Rows from block 10 of a small self-supervised image encoder, named by matrix and row number. Rows with one number belong to one neuron. Each number is 50 + 15 x the weight over its row's rms, rounded and kept within 0 to 99. All counts start at 0.
Before each neuron's rows are labels from the 100 images, of 14848, where the neuron reaches its highest value: "patch colour" is the nearest of a few named colours to the mean colour under the peak; "top examples" is what is common among them. Only what is clearly more common there than usual is listed. The data: rendered landscapes of hills, water and sky.
# fc1: MLP up (model.blocks.10.mlp.fc1.weight, 640x160), inputs 80-159
# fc2: MLP down (model.blocks.10.mlp.fc2.weight, 160x640, transposed), outputs 80-159

patch colour: pink
top examples: overcast; purple alien crags
fc1.206:40 72 94 35 67 47 76 45 48 37 34 53 43 35 73 45 67 57 49 47 44 44 44 24 50 77 59 40 43 54 61 37 60 29 63 19 44 28 57 53 51 62 61 63 42 47 65 48 68 57 44 31 56 31 45 73 47 53 43 52 49 64 86 40 46 62 69 45 39 47 63 55 38 56 38 72 74 48 67 52
fc2.206:21 51 48 31 42 37 71 42 65 59 67 56 57 49 55 71 38 59 37 30 38 44 42 85 39 57 41 71 64 53 19 45 47 40 52 57 31 65 83 50 47 45 65 39 44 37 29 62 47 42 62 63 35 50 57 55 55 32 44 68 34 61 29 55 68 41 29 46 59 70 63 73 58 59 38 35 48 60 56 44

patch colour: brown
top examples: clouds; night
fc1.577:54 33 45 41 29 47 50 49 45 50 58 31 08 59 66 77 37 52 33 67 31 48 71 70 86 48 44 48 41 18 37 54 29 49 38 37 41 38 59 41 48 47 51 64 36 78 41 69 62 58 52 37 50 43 28 49 57 35 56 35 53 82 32 90 61 72 25 58 44 36 50 47 44 50 22 40 65 47 50 48
fc2.577:31 60 41 44 53 47 51 54 50 50 65 39 82 49 85 31 69 22 74 42 49 27 49 41 13 26 34 60 44 44 65 78 57 66 60 60 54 31 66 59 71 68 43 40 44 47 58 49 22 46 44 61 54 38 52 61 38 27 47 65 51 33 62 44 46 57 37 56 37 64 48 65 58 36 36 67 50 43 58 44

patch colour: black
top examples: night; sun or moon in view
fc1.188:50 65 70 66 48 53 43 76 50 51 24 22 60 18 57 31 52 28 16 64 42 61 59 63 62 52 52 45 32 39 36 76 63 34 49 67 63 45 53 59 43 42 42 32 56 32 33 43 41 55 46 35 52 37 28 51 44 59 52 57 29 28 48 59 00 59 47 44 33 47 39 56 43 58 48 37 84 53 55 61
fc2.188:51 29 29 44 53 27 53 37 51 52 71 58 38 54 72 67 37 69 56 26 34 33 33 44 35 49 59 50 31 55 64 28 45 59 25 43 18 45 44 43 51 30 51 13 34 33 65 70 56 24 17 61 43 42 52 77 60 44 28 17 44 65 33 41 64 28 46 54 51 43 40 50 62 52 66 40 75 57 70 59

patch colour: white; orange
top examples: snowy peaks; noon
fc1.569:67 40 85 55 63 51 42 42 44 58 79 15 65 54 35 64 48 69 53 48 36 45 58 42 62 46 00 46 39 42 36 60 49 54 53 37 49 58 34 42 68 26 31 29 52 51 48 34 35 52 40 78 43 50 26 42 75 71 55 64 68 32 43 57 28 48 50 67 51 43 49 71 42 46 51 54 56 70 51 59
fc2.569:75 38 51 72 54 50 51 56 89 41 56 69 58 57 66 31 23 60 49 58 34 66 52 35 63 65 60 74 36 22 45 55 65 38 72 34 52 60 35 84 54 50 40 46 60 48 79 62 36 18 51 76 35 57 50 71 65 75 59 54 58 81 50 55 44 51 34 40 50 56 35 34 32 53 52 42 46 52 66 55

patch colour: white
top examples: clouds; noon; snowy peaks
fc1.81:45 57 42 49 46 40 70 52 70 58 31 48 37 72 64 45 44 71 55 61 33 60 44 66 19 40 67 58 47 61 16 31 38 58 64 66 39 46 37 36 49 28 27 68 41 76 25 41 25 29 42 26 51 68 41 38 56 41 49 32 60 60 61 26 56 43 70 74 45 61 55 52 72 42 44 64 47 35 63 15
fc2.81:48 61 38 48 45 42 39 54 82 62 57 20 69 46 43 42 45 57 61 71 44 50 57 39 37 55 58 63 33 58 76 48 52 46 48 42 59 58 33 63 57 35 36 46 80 47 76 58 36 29 56 37 50 55 32 71 48 69 90 38 75 47 44 78 36 36 61 64 65 57 39 68 37 37 55 50 36 65 69 30

patch colour: yellow; pink
top examples: desert dunes; noon
fc1.120:56 79 59 42 39 55 63 51 43 52 42 48 74 32 33 55 70 35 34 41 59 51 10 70 43 36 42 60 64 60 48 60 25 45 39 59 63 35 40 55 61 65 54 59 51 52 81 51 36 04 51 68 44 29 52 12 40 46 27 31 35 50 46 39 32 52 53 95 45 34 38 59 67 31 35 63 22 27 55 53
fc2.120:65 21 55 27 58 60 61 55 70 67 75 46 30 49 33 63 38 34 54 28 35 53 82 54 44 48 47 64 36 30 66 70 54 51 67 33 45 53 45 66 56 41 44 34 55 53 35 72 44 52 30 42 44 45 25 53 61 52 38 51 50 53 62 80 78 75 53 12 60 75 43 29 36 69 35 32 48 72 20 18

patch colour: pink
top examples: fog; overcast; dark volcanic rock; land: green hills
fc1.333:32 46 45 49 65 54 17 53 47 55 50 69 42 54 63 26 51 35 44 30 44 26 45 46 49 73 51 32 42 59 49 65 34 63 46 51 37 37 22 58 41 35 61 55 56 55 55 63 82 50 50 67 94 64 34 20 36 16 48 67 51 58 58 53 41 67 53 60 68 62 50 36 43 23 43 25 57 63 54 52
fc2.333:30 43 39 47 58 74 54 77 56 73 29 52 44 62 40 66 56 54 54 60 56 47 57 59 57 51 45 38 33 45 37 34 34 27 42 54 58 47 26 43 68 68 72 62 48 56 34 41 56 37 67 38 13 39 72 55 62 60 24 66 59 39 78 32 41 33 52 44 52 63 42 29 36 41 27 61 42 57 57 13

patch colour: black
top examples: water: dry; high relief; purple alien crags; sunset
fc1.88:51 58 22 70 44 48 11 71 21 46 38 60 53 50 45 44 68 39 42 63 50 58 68 24 49 79 70 48 52 58 37 45 27 30 82 59 75 44 28 52 58 69 52 37 57 64 68 66 68 57 46 54 52 64 42 53 44 45 61 29 54 21 57 47 50 61 47 43 32 36 61 79 44 53 50 44 60 57 64 32
fc2.88:56 56 46 48 61 32 68 32 42 60 71 53 46 80 67 71 19 53 59 35 52 79 56 74 42 43 43 57 28 46 50 75 42 38 50 62 44 27 44 35 54 75 51 59 55 62 67 63 60 68 65 40 55 48 45 89 34 66 61 21 57 49 52 48 36 42 53 64 36 49 39 74 11 51 46 77 38 57 41 57

patch colour: orange; white
top examples: clouds
fc1.565:30 35 54 44 51 12 61 54 40 56 32 96 19 51 52 60 73 39 46 54 46 62 37 66 49 52 30 63 62 38 90 43 37 54 30 66 44 67 58 71 50 70 26 59 61 72 36 52 37 50 42 17 47 43 52 64 71 52 54 52 56 57 54 42 42 67 68 57 46 46 55 86 45 52 58 65 37 69 47 49
fc2.565:58 49 48 59 23 49 29 72 60 56 55 38 57 43 65 81 47 61 68 64 58 55 54 34 22 32 80 38 33 45 34 57 82 43 33 40 75 74 52 40 56 38 48 47 47 39 32 42 53 46 29 23 60 55 13 50 47 39 49 41 41 60 44 41 41 36 62 52 25 27 76 36 38 55 68 57 56 28 60 44

patch colour: grey; brown
top examples: water; dark volcanic rock
fc1.622:49 44 44 43 53 67 70 42 21 55 33 33 33 28 56 27 79 78 71 51 62 49 47 52 45 47 06 86 36 59 57 55 61 45 50 38 38 31 55 38 48 51 59 49 53 48 48 39 56 41 74 51 57 27 47 50 29 47 73 75 44 39 63 74 23 33 40 61 38 65 42 99 24 37 31 49 41 30 64 45
fc2.622:65 42 27 67 49 00 54 46 46 57 50 46 82 37 68 40 64 53 53 36 40 44 29 45 53 64 47 55 34 46 36 50 61 53 49 55 31 43 37 39 42 58 42 39 57 55 73 54 20 29 07 53 48 58 37 81 60 38 36 63 57 36 51 36 42 58 49 27 57 54 68 54 57 73 51 66 51 60 56 42

patch colour: black
top examples: clouds; night
fc1.232:46 45 52 48 31 57 54 63 59 76 70 56 36 43 52 41 31 64 66 68 28 76 74 45 37 54 45 53 54 76 49 57 46 67 60 32 35 43 60 60 42 65 41 40 34 37 30 55 60 66 30 56 67 44 44 45 73 51 70 33 75 47 42 70 62 39 33 64 36 80 59 50 62 27 19 20 34 37 39 74
fc2.232:44 42 48 50 51 47 60 56 25 48 67 49 69 63 50 45 56 58 59 35 55 56 58 38 40 41 48 67 40 52 58 45 61 57 38 37 55 66 45 38 76 52 41 37 42 50 49 66 23 43 44 61 41 44 37 61 30 29 54 50 66 57 51 43 76 57 54 25 00 63 39 52 54 49 62 37 76 62 66 32

patch colour: white; pink
top examples: fog; noon
fc1.428:48 35 59 37 34 22 29 59 53 56 36 58 69 59 54 67 52 40 59 71 63 35 33 67 90 22 51 44 35 59 31 55 21 55 51 72 69 23 51 39 56 45 34 46 49 84 46 20 64 28 64 47 35 66 47 67 30 39 41 44 63 64 69 29 40 17 72 72 50 56 26 63 37 50 66 58 60 40 39 45
fc2.428:33 38 35 64 52 51 62 62 52 42 48 54 32 56 62 81 07 30 51 46 46 69 46 26 39 70 38 33 56 48 22 43 40 39 67 47 63 39 32 55 37 41 71 36 41 59 42 54 50 47 52 58 44 33 56 55 76 64 52 63 64 51 75 65 29 51 37 26 55 42 27 51 48 35 66 44 77 82 57 41

patch colour: white; pink
top examples: fog
fc1.322:61 48 57 44 46 53 49 52 71 57 54 33 73 41 39 60 49 42 38 43 69 39 35 77 67 41 65 60 60 34 58 35 55 44 37 58 63 42 65 33 55 63 43 54 50 37 50 29 42 36 38 59 33 34 54 76 62 76 50 45 76 55 49 54 34 26 70 44 40 32 64 19 74 56 46 62 45 55 67 36
fc2.322:27 51 55 45 55 21 31 57 67 59 22 49 21 50 46 63 55 53 46 41 83 35 39 52 58 62 65 63 22 49 54 50 25 59 42 84 62 43 36 59 58 66 70 66 44 62 28 46 60 48 52 53 34 48 67 37 51 31 27 52 61 40 98 51 43 50 54 64 55 53 39 59 42 38 41 52 68 58 46 61

patch colour: pink
top examples: snowy peaks
fc1.286:44 20 45 74 51 66 58 66 39 41 75 41 44 55 53 38 29 44 61 26 58 53 47 59 27 67 57 65 68 65 69 42 46 48 50 54 55 60 45 46 42 41 56 57 64 78 35 65 55 44 60 32 78 30 24 32 72 56 68 54 23 66 28 88 27 41 39 52 45 53 45 51 29 47 40 56 63 57 32 34
fc2.286:43 86 60 44 35 41 61 49 60 46 31 55 38 18 60 58 99 57 44 43 25 64 64 32 60 34 62 34 47 28 74 45 45 34 65 48 52 44 61 66 62 68 55 78 55 32 39 32 67 52 45 59 43 63 67 35 31 36 67 72 65 68 50 22 63 67 49 38 67 69 56 60 61 42 40 57 55 24 68 85

patch colour: brown
top examples: red mesas
fc1.192:75 38 58 42 52 50 41 54 80 74 85 39 58 40 81 59 67 56 41 54 49 40 50 73 48 53 54 47 62 27 46 72 87 70 44 60 44 26 54 37 76 30 54 64 53 41 47 57 60 42 42 82 65 52 37 52 36 63 45 21 49 63 14 49 23 59 57 57 69 54 34 43 71 35 63 50 51 61 57 50
fc2.192:13 65 38 65 48 39 57 61 39 40 31 43 55 44 35 20 58 59 58 50 72 38 44 56 46 40 48 45 38 74 41 44 29 47 68 78 14 60 44 65 44 57 56 62 41 52 37 46 34 60 32 44 67 24 58 77 39 53 80 84 48 37 32 57 36 22 39 25 29 47 59 31 55 49 46 61 48 68 81 38

patch colour: grey
top examples: water; noon; snowy peaks
fc1.14:29 49 45 23 33 36 39 56 45 54 52 84 39 41 55 70 61 60 37 65 43 60 52 52 73 39 32 66 61 41 49 40 58 28 22 62 25 54 39 51 62 41 42 41 44 27 47 69 55 51 42 57 48 40 46 30 49 37 59 19 64 47 37 33 16 35 49 59 31 71 65 70 65 65 62 42 54 77 47 54
fc2.14:67 54 67 65 56 30 63 24 72 32 54 34 52 49 17 34 45 63 42 46 61 35 58 30 24 40 43 37 43 49 52 61 27 59 59 66 49 17 44 21 46 54 57 34 40 33 51 46 61 52 62 48 82 55 52 50 26 82 57 24 27 38 56 47 59 73 65 27 41 41 51 27 34 69 67 41 68 51 43 41

patch colour: orange
top examples: fog
fc1.300:65 41 64 50 83 77 56 66 49 46 68 53 31 58 60 55 52 65 68 44 69 50 53 45 32 42 50 66 45 51 48 48 89 39 28 54 48 58 61 64 43 61 28 28 40 39 57 76 35 72 40 60 34 74 46 47 48 59 67 68 58 72 42 49 47 68 53 44 49 62 75 58 70 45 60 59 57 41 53 60
fc2.300:23 32 44 78 42 51 71 46 39 56 70 41 84 41 52 76 34 26 86 39 28 46 47 50 46 52 51 62 49 34 44 47 15 56 51 62 63 65 42 50 40 35 51 45 12 35 37 47 43 62 66 66 50 61 57 80 68 29 49 20 24 76 43 53 42 49 50 61 43 43 45 52 40 45 31 53 00 70 57 59

patch colour: white; pink
top examples: desert dunes; noon
fc1.488:53 42 16 35 49 62 51 49 51 77 50 44 66 12 54 54 97 41 38 47 47 59 48 54 61 79 42 41 28 73 56 60 50 70 55 47 83 64 18 55 49 83 63 66 40 54 60 43 57 48 38 83 48 50 41 50 35 60 44 58 73 57 30 38 50 35 37 59 78 47 58 30 55 66 40 28 47 45 49 41
fc2.488:58 51 51 50 61 33 29 65 27 36 58 42 31 46 47 63 40 53 86 18 37 49 56 39 14 57 61 96 51 40 39 42 37 33 42 50 36 42 56 39 32 23 38 42 66 52 57 66 61 44 54 42 70 42 61 54 43 47 54 62 49 15 64 61 37 58 45 48 30 34 37 55 53 30 67 19 37 85 44 59

patch colour: orange
top examples: sunset; sun or moon in view
fc1.621:56 51 86 67 32 34 37 60 74 23 26 38 66 43 43 48 81 51 28 68 34 77 73 52 52 58 64 31 27 53 51 45 56 46 69 42 68 62 68 68 44 62 74 24 35 56 46 34 22 68 63 34 55 57 40 43 60 51 79 48 51 38 67 35 55 51 39 45 48 74 47 40 54 49 42 50 40 49 25 50
fc2.621:46 57 44 70 51 32 61 38 38 43 63 52 28 66 69 45 31 60 76 30 71 14 53 73 72 66 50 70 72 56 34 22 48 66 57 53 45 44 38 21 88 57 37 75 32 35 30 54 23 29 24 72 59 30 55 74 63 48 30 32 58 49 44 44 47 26 53 68 26 42 52 65 50 58 47 52 74 47 76 39

patch colour: black
top examples: water: dry; high relief; purple alien crags; snowy peaks
fc1.555:67 57 45 57 48 58 46 69 49 41 50 41 22 59 38 56 75 21 60 44 22 42 45 44 50 68 47 55 48 33 21 57 42 49 51 44 50 30 72 45 53 21 71 47 63 68 53 48 52 56 66 55 56 04 40 34 56 70 59 29 57 46 71 47 61 64 67 42 27 57 86 77 30 52 38 47 74 44 64 55
fc2.555:50 26 52 80 39 52 33 31 47 68 36 36 63 40 29 45 32 31 54 43 38 37 77 49 65 76 65 76 21 54 54 63 56 62 43 65 28 48 70 71 49 44 42 29 25 31 63 57 53 59 49 35 60 54 50 65 47 52 63 73 46 48 77 55 39 53 55 70 66 40 59 44 41 38 53 53 22 52 39 56

patch colour: white; orange
top examples: noon; snowy peaks
fc1.567:50 36 52 45 25 65 76 67 13 47 63 40 56 53 40 48 23 48 44 74 52 71 55 25 51 51 38 34 66 30 47 50 39 21 54 71 24 52 41 53 53 30 64 30 46 48 58 43 55 69 23 45 56 12 47 40 88 64 62 59 38 59 28 77 39 76 50 75 47 39 59 31 31 65 57 37 44 60 38 30
fc2.567:28 30 76 69 58 47 61 49 57 45 69 56 58 45 82 02 33 53 47 45 30 71 57 56 60 78 44 72 35 51 55 45 82 41 50 34 57 47 58 47 54 35 34 49 65 62 57 43 42 27 37 67 49 49 37 41 35 83 77 60 73 57 44 65 47 43 50 44 52 35 48 50 74 62 64 54 47 58 80 37

patch colour: black
top examples: high relief; purple alien crags
fc1.82:65 35 32 31 54 47 61 71 40 50 66 49 60 23 62 54 40 26 34 33 58 54 32 39 33 59 60 71 36 65 25 40 56 42 32 20 42 69 45 63 41 51 47 53 24 27 66 59 40 65 71 57 57 63 50 39 40 23 61 47 73 67 38 71 55 55 58 47 59 39 38 70 48 48 44 63 73 49 43 32
fc2.82:35 64 66 78 52 44 31 44 51 33 52 58 42 61 41 40 53 56 71 39 36 43 71 50 63 79 45 43 60 36 39 73 29 46 43 61 58 28 56 41 62 76 36 48 71 70 35 53 65 39 30 56 49 25 57 42 57 58 32 55 29 34 77 39 47 55 58 54 51 58 71 39 47 69 63 50 38 70 49 38

patch colour: yellow; pink
top examples: noon; desert dunes
fc1.254:55 29 56 34 50 37 41 55 17 44 35 61 55 45 52 73 47 75 38 13 46 47 51 58 42 47 65 50 41 55 69 44 26 35 57 60 62 59 56 39 67 43 46 27 64 59 46 70 53 37 67 69 72 65 45 33 66 66 52 16 59 62 29 34 64 34 37 48 40 28 31 38 37 35 50 67 53 29 28 61
fc2.254:31 53 45 69 40 27 41 47 71 62 57 59 67 52 31 48 58 40 66 56 48 42 37 57 40 42 26 65 47 34 36 34 63 53 67 53 76 38 54 52 38 72 62 61 22 51 31 27 35 65 15 63 65 33 35 52 44 39 42 67 29 28 61 38 27 55 77 49 40 70 29 57 54 66 53 39 53 59 70 30

patch colour: black
top examples: water; desert dunes; night
fc1.53:42 34 44 75 66 68 47 69 51 59 23 56 44 43 29 39 48 37 43 51 74 46 41 56 40 44 44 43 67 82 59 31 27 31 57 44 35 48 48 54 78 72 39 45 51 36 36 22 41 67 79 43 34 40 39 32 64 50 86 65 62 30 57 49 47 54 64 82 38 48 72 58 40 94 46 44 64 40 40 41
fc2.53:33 35 19 54 59 50 45 54 59 43 52 52 61 42 41 62 46 40 50 46 65 56 28 73 48 54 48 63 23 66 54 56 44 23 29 29 56 41 45 41 66 67 49 38 77 45 40 64 45 41 74 48 43 48 54 46 49 50 56 52 51 63 38 52 42 40 43 48 70 26 42 38 67 99 44 50 38 64 11 76

patch colour: grey
top examples: noon; purple alien crags
fc1.475:39 79 24 51 18 35 47 72 63 56 47 50 61 55 55 73 50 49 46 21 36 41 46 60 66 51 59 47 56 37 48 49 57 45 55 22 35 32 28 49 34 40 71 47 68 66 39 46 61 50 51 25 54 54 39 49 50 39 50 41 32 71 78 61 52 46 58 59 54 50 49 37 29 54 42 27 67 64 62 50
fc2.475:42 06 42 50 49 73 64 43 34 34 52 65 51 41 48 22 65 55 43 54 46 33 59 62 37 53 54 50 61 41 21 33 51 38 29 68 60 53 48 28 67 31 33 55 21 37 47 55 39 31 43 74 41 54 71 24 51 42 34 46 59 68 25 39 59 58 50 67 35 70 48 61 55 39 48 63 31 28 25 51

patch colour: white
top examples: clouds; noon
fc1.237:53 44 81 46 38 47 31 52 44 36 36 54 48 40 45 53 49 53 35 60 67 69 59 78 44 58 42 45 48 57 44 46 47 70 76 63 43 75 69 45 42 24 49 44 43 60 27 59 26 55 32 61 17 66 65 79 70 33 55 54 41 73 79 39 50 42 54 83 57 35 57 53 60 51 45 41 32 48 65 23
fc2.237:42 54 44 51 58 53 75 70 23 81 47 60 57 66 46 47 39 26 53 48 54 61 34 24 26 63 72 47 46 62 33 40 63 78 51 61 53 44 66 38 41 26 65 92 63 41 45 43 66 80 37 60 38 64 30 69 45 29 27 54 51 46 43 41 18 61 58 57 57 49 35 42 37 40 48 23 48 30 37 50

patch colour: grey; pink
top examples: overcast
fc1.598:49 53 21 46 46 43 67 37 48 64 67 55 58 48 54 57 80 29 65 47 44 64 42 29 48 65 48 63 39 52 78 74 47 64 56 47 60 54 52 67 82 57 36 46 39 64 53 65 19 63 40 81 54 43 70 24 30 35 49 71 57 69 69 49 43 39 55 69 73 61 39 55 24 57 49 58 41 34 52 45
fc2.598:55 39 61 61 37 65 14 69 52 48 49 64 61 47 31 48 42 48 56 52 39 35 35 46 62 63 37 64 53 46 34 48 26 30 44 47 38 45 46 48 30 65 59 45 43 63 65 30 83 37 19 37 45 63 50 71 71 65 54 33 44 34 59 51 74 60 28 50 29 39 62 42 77 43 31 46 46 59 62 70

patch colour: brown
top examples: water; snowy peaks
fc1.304:18 69 55 54 61 70 80 53 57 61 55 62 26 34 41 62 27 44 35 49 60 50 46 41 49 64 39 83 61 49 57 61 60 52 50 62 63 62 54 35 55 30 80 15 48 54 45 38 72 53 60 63 41 33 60 24 62 52 28 73 71 43 49 44 61 50 40 41 41 74 63 52 45 45 57 51 58 55 48 28
fc2.304:57 60 77 41 42 57 59 65 42 46 42 34 63 56 78 36 91 35 60 60 37 24 62 65 53 61 21 29 69 49 31 37 64 49 60 45 12 56 38 55 53 79 31 59 26 20 54 50 46 54 64 09 43 30 64 76 78 81 74 61 44 42 70 56 54 31 81 40 45 53 63 43 63 48 43 55 21 50 54 61

patch colour: pink
top examples: overcast
fc1.114:66 40 92 13 26 24 54 60 22 65 71 83 18 36 34 45 42 42 42 53 32 41 60 54 19 75 79 58 50 68 44 51 48 26 47 33 43 40 50 27 46 31 34 35 53 70 55 48 57 46 38 46 66 74 47 51 48 62 43 57 53 76 58 46 67 54 50 58 51 31 59 59 69 69 46 54 47 96 61 55
fc2.114:83 55 36 56 57 76 37 48 33 36 35 65 73 69 57 41 53 25 44 59 76 38 53 43 41 53 35 43 37 61 15 41 38 54 65 61 52 52 68 39 65 58 72 49 57 35 38 57 36 64 45 80 47 39 45 64 72 56 44 33 62 24 60 47 33 47 26 72 45 53 64 66 43 59 58 05 47 42 44 20

patch colour: black
top examples: night; red mesas; dark volcanic rock
fc1.586:44 50 51 56 57 73 50 53 61 40 57 63 47 35 38 45 68 45 30 52 20 25 50 45 59 73 42 64 57 46 42 35 37 17 31 46 51 15 65 37 76 49 62 37 34 55 66 71 67 52 31 37 59 11 52 61 53 48 32 56 79 67 49 66 42 74 58 47 81 59 43 44 59 49 54 53 62 33 64 57
fc2.586:60 59 49 58 70 22 29 50 54 68 43 55 42 63 59 65 44 56 52 45 34 27 41 81 59 64 40 66 70 53 60 44 84 20 45 60 64 31 83 28 53 31 45 47 54 25 51 35 68 41 24 30 53 36 67 31 40 71 40 58 66 43 69 38 48 53 22 46 50 56 41 59 39 36 71 47 45 16 36 34

patch colour: grey
top examples: water; overcast; dark volcanic rock
fc1.426:51 71 49 54 66 42 47 30 51 53 47 30 34 54 30 41 47 79 71 33 48 37 38 28 72 70 39 59 18 44 59 48 28 26 46 51 21 49 55 53 44 64 47 33 43 71 38 19 69 47 53 49 55 49 49 46 63 42 55 53 45 47 81 26 52 36 44 34 55 74 64 67 58 65 28 26 46 58 65 49
fc2.426:35 56 48 54 54 32 42 55 29 34 24 50 57 34 43 26 65 42 31 46 59 64 40 63 93 34 46 49 60 79 35 48 36 29 50 65 33 65 52 49 45 44 65 47 40 48 57 57 37 47 66 20 42 52 28 65 60 68 50 89 71 29 23 68 48 42 54 41 22 54 38 55 64 78 64 62 46 58 76 36

patch colour: orange
top examples: sunset
fc1.100:58 71 59 66 61 30 46 53 35 51 26 79 59 83 49 54 60 50 46 42 42 50 71 39 37 59 52 62 57 41 55 62 33 55 34 37 46 70 50 52 43 63 59 40 57 75 57 28 69 63 37 57 68 49 33 51 77 37 57 71 34 46 21 66 33 41 39 61 33 53 36 80 25 46 55 41 60 70 35 37
fc2.100:33 75 26 52 23 52 29 66 65 57 89 31 47 62 46 53 50 38 59 57 50 79 42 41 60 40 38 30 64 49 57 32 54 45 69 72 40 46 28 33 24 51 61 61 55 27 48 70 17 43 59 45 53 46 56 54 57 75 40 39 66 39 53 37 83 57 46 57 56 54 52 34 58 44 34 54 47 47 38 58

patch colour: pink
top examples: snowy peaks; sunset
fc1.550:55 36 58 57 39 57 66 52 38 56 35 66 49 63 56 67 52 48 49 60 44 54 60 25 45 49 39 57 72 79 60 51 18 64 73 40 70 41 56 71 31 66 49 62 50 66 61 56 62 37 57 47 21 57 40 53 50 29 35 39 48 61 37 43 44 59 46 45 24 51 10 68 70 54 45 56 40 24 37 44
fc2.550:44 46 31 49 52 53 09 49 42 53 72 64 36 67 29 56 81 73 43 41 39 33 55 51 74 41 58 44 31 32 38 61 82 51 60 26 53 61 59 45 69 41 43 50 49 41 48 24 54 58 46 62 91 43 56 52 79 64 59 40 43 45 67 66 43 49 60 52 61 60 70 49 45 50 52 20 39 32 48 49

patch colour: brown
top examples: red mesas
fc1.168:48 47 41 27 31 44 24 41 39 41 45 41 42 41 57 46 58 65 53 57 51 44 67 48 59 37 70 76 65 59 21 51 31 69 20 67 61 39 32 54 54 34 73 43 39 76 47 73 76 26 71 39 53 59 76 50 47 17 26 34 48 44 54 37 42 68 72 67 54 17 43 48 30 48 26 43 37 72 67 43
fc2.168:40 54 91 63 33 53 62 56 41 69 44 52 35 74 24 52 46 45 62 41 26 47 59 61 55 62 57 57 37 59 47 72 61 68 29 57 32 64 63 64 75 18 59 27 66 40 38 30 55 37 64 60 36 59 42 66 54 34 30 56 72 63 44 56 29 52 52 53 29 39 38 39 35 37 73 52 65 54 43 46

patch colour: grey
top examples: sun or moon in view
fc1.607:58 43 56 51 83 52 27 57 68 34 47 60 71 46 43 53 47 41 63 36 22 59 44 42 49 58 45 31 46 25 26 55 65 68 81 25 50 46 58 42 78 47 45 43 38 53 48 23 58 38 58 30 65 33 32 47 30 43 56 63 57 21 66 91 37 53 55 45 21 56 20 30 44 51 48 27 80 51 36 56
fc2.607:50 40 48 51 80 65 37 58 66 57 63 62 47 25 41 55 38 64 59 34 40 58 55 56 94 41 46 57 26 49 51 53 45 57 37 62 33 59 48 70 85 56 42 23 41 48 52 49 70 30 60 82 31 60 63 73 31 29 48 04 66 85 53 62 67 86 35 45 63 31 32 50 44 37 35 46 52 84 45 24